From a checkpoint of a small class-conditioned image diffusion model: arch unet, batches of 128.
Rows from block 7 of a small class-conditioned image diffusion model, named by matrix and row number. Rows with one number belong to one channel. Each number is 50 + 12 x the weight over its row's rms, rounded and kept within 0 to 99. All counts start at 0.
Before each channel's rows are labels from the 100 images, of 14976 (inputs lightly noised), where the channel reaches its highest value: "top examples" is what is common among them; "peak at" is the part of the image that holds the peak. Only what is clearly more common there than usual is listed. The data: fractals drawn by 1,000 iterated function systems, in grey.
# convs0: first 3x3 conv (model.decb.0.1.convs.0.weight, 96x96x3x3, each kernel summed), inputs 0-95
# convs1: second 3x3 conv (model.decb.0.1.convs.1.weight, 96x96x3x3, transposed, each kernel summed), outputs 0-95

top examples: dark on light; dense
peak at: centre
convs0.75:56 71 34 60 59 51 51 48 51 35 60 44 29 75 33 23 36 51 48 45 32 48 38 42 74 38 50 47 53 50 50 49 49 69 49 46 33 40 63 54 41 59 59 47 38 70 50 58 38 56 47 47 65 76 54 49 40 77 39 48 61 69 48 44 59 45 73 51 75 70 53 48 31 45 37 48 43 34 57 67 55 52 45 64 65 35 66 48 33 48 55 44 39 57 54 57
convs1.75:49 74 64 62 44 68 51 43 44 56 32 54 57 57 58 43 51 44 34 57 83 48 52 52 66 65 48 41 57 49 35 40 53 30 46 60 37 48 54 47 56 48 28 60 67 46 38 38 48 52 58 39 44 43 42 64 42 47 45 49 44 59 42 85 68 36 34 60 51 29 63 45 33 60 71 43 74 55 45 60 48 73 48 37 36 50 43 34 41 68 37 36 60 55 59 48

top examples: two maps
peak at: middle left
convs0.91:40 41 44 35 58 72 61 39 36 56 63 41 35 69 55 40 64 68 40 55 86 38 39 32 51 45 46 44 40 51 36 50 52 51 54 36 69 34 38 32 57 36 45 52 27 43 49 32 45 44 48 46 49 45 44 28 43 48 46 53 49 22 66 50 39 46 47 58 76 31 53 67 45 60 69 51 59 50 43 69 59 62 40 49 62 65 58 52 39 62 39 48 34 66 51 59
convs1.91:55 57 45 54 58 49 58 52 50 63 46 41 88 47 48 44 41 28 49 54 09 52 60 58 45 48 40 64 64 58 79 54 39 44 67 44 46 50 69 55 42 57 64 56 64 54 42 79 41 46 53 54 54 40 58 82 47 47 54 48 48 59 60 41 56 38 52 49 26 57 56 52 49 55 34 67 64 48 42 29 31 48 58 59 37 45 43 51 63 48 34 43 74 46 45 44

top examples: dark on light
peak at: top left
convs0.77:51 52 66 39 42 43 32 27 47 57 44 69 55 38 37 51 45 48 49 41 48 35 63 48 42 38 37 61 29 45 36 43 67 53 48 39 26 65 44 43 23 32 65 41 32 46 51 46 45 54 41 63 53 57 56 38 48 41 41 14 33 76 42 44 36 49 45 57 80 44 53 48 41 43 53 62 26 45 62 43 57 24 70 49 42 53 49 43 59 38 59 50 57 50 47 56
convs1.77:66 42 49 62 42 65 60 64 55 37 42 33 36 58 60 52 65 63 44 63 46 54 26 38 67 64 48 24 55 53 72 58 26 57 41 39 84 53 55 63 53 50 29 50 50 64 34 57 46 34 54 35 40 37 37 59 41 44 65 76 55 62 61 39 64 53 57 60 34 45 60 47 59 53 44 48 55 51 35 56 49 64 56 35 60 49 38 69 36 43 46 44 36 30 43 48

top examples: dark on light
peak at: top centre; top right
convs0.56:42 42 55 58 47 38 38 29 39 20 49 49 73 45 62 47 32 55 48 37 27 57 37 54 50 42 58 54 38 61 39 55 36 46 67 33 25 48 43 65 57 39 68 45 49 69 43 52 44 54 33 51 30 54 59 44 54 58 75 30 31 35 41 39 37 72 47 40 53 51 61 60 45 64 65 58 60 49 49 57 43 29 39 48 33 53 48 42 30 57 29 47 36 41 45 55
convs1.56:55 46 32 45 40 54 37 52 50 63 37 65 23 61 41 44 62 48 52 64 70 28 71 33 51 56 53 39 41 46 61 40 68 60 51 52 53 53 55 47 34 41 43 37 51 31 63 67 39 37 57 47 50 39 70 56 55 50 31 53 51 43 50 60 48 16 51 65 41 43 45 51 48 50 41 24 67 61 60 30 53 67 53 52 58 45 54 78 49 49 79 65 42 56 35 55

top examples: dark on light
peak at: centre
convs0.5:30 37 72 40 66 50 26 39 49 14 35 59 31 68 59 23 35 61 63 66 51 60 53 64 63 29 58 49 51 37 53 51 61 41 33 40 54 45 64 50 30 36 67 48 56 42 62 48 42 50 64 40 42 38 46 56 37 61 55 40 61 53 55 41 28 54 41 60 50 61 41 49 54 27 58 64 65 47 67 39 54 37 47 44 36 63 59 59 60 42 48 48 44 48 39 52
convs1.5:38 49 25 66 56 58 70 43 41 65 53 29 63 35 54 54 57 56 24 38 51 57 57 37 50 61 30 44 45 48 56 59 45 54 48 66 22 40 34 55 64 37 53 59 46 55 49 38 40 31 34 44 71 67 70 54 61 54 59 64 47 62 47 55 50 41 63 53 31 48 59 44 35 57 36 33 61 48 26 62 53 61 66 61 61 27 40 46 62 60 54 62 53 66 67 45

top examples: dark on light; dense
peak at: top left
convs0.46:41 38 31 34 54 21 79 65 63 70 64 64 45 61 58 58 41 55 59 61 58 41 71 45 35 48 41 51 52 37 57 57 60 43 58 33 64 49 57 38 44 43 55 52 34 72 47 41 40 39 63 26 43 45 72 43 55 29 45 43 30 51 34 39 44 51 55 60 48 58 57 46 62 62 40 52 44 51 23 59 57 51 47 41 21 64 42 61 49 41 57 32 60 44 61 52
convs1.46:48 63 50 45 35 55 58 56 49 44 73 47 46 45 50 55 67 48 32 51 51 56 40 41 57 58 53 44 59 68 45 51 34 62 55 65 59 50 36 57 44 61 52 23 63 41 48 42 59 54 58 64 41 55 24 43 41 57 56 37 61 64 47 70 63 42 43 51 45 24 65 54 37 74 59 80 58 19 75 41 55 45 56 64 70 32 50 44 50 67 40 60 44 40 32 40

top examples: two maps; sparse
peak at: bottom right; top right
convs0.95:45 46 41 33 39 30 40 56 52 57 63 52 59 70 70 77 83 68 52 64 62 50 66 39 36 60 50 37 56 39 52 52 57 46 47 18 41 52 44 53 49 52 61 41 51 52 56 26 60 39 44 47 35 43 58 54 55 49 39 37 33 52 35 44 44 60 40 75 60 46 44 47 41 64 51 54 42 27 51 47 74 63 56 45 18 66 48 48 50 65 45 43 62 58 43 45
convs1.95:53 50 49 43 60 57 53 53 67 39 36 48 39 52 44 60 22 34 39 51 38 33 33 62 62 42 36 51 49 45 38 52 39 54 57 62 47 73 52 61 47 60 32 64 42 66 31 72 49 65 56 54 53 63 46 34 54 31 67 51 40 52 40 58 55 40 40 38 54 43 60 41 57 42 64 50 37 67 58 50 13 36 58 43 85 49 38 56 54 32 54 77 49 47 63 51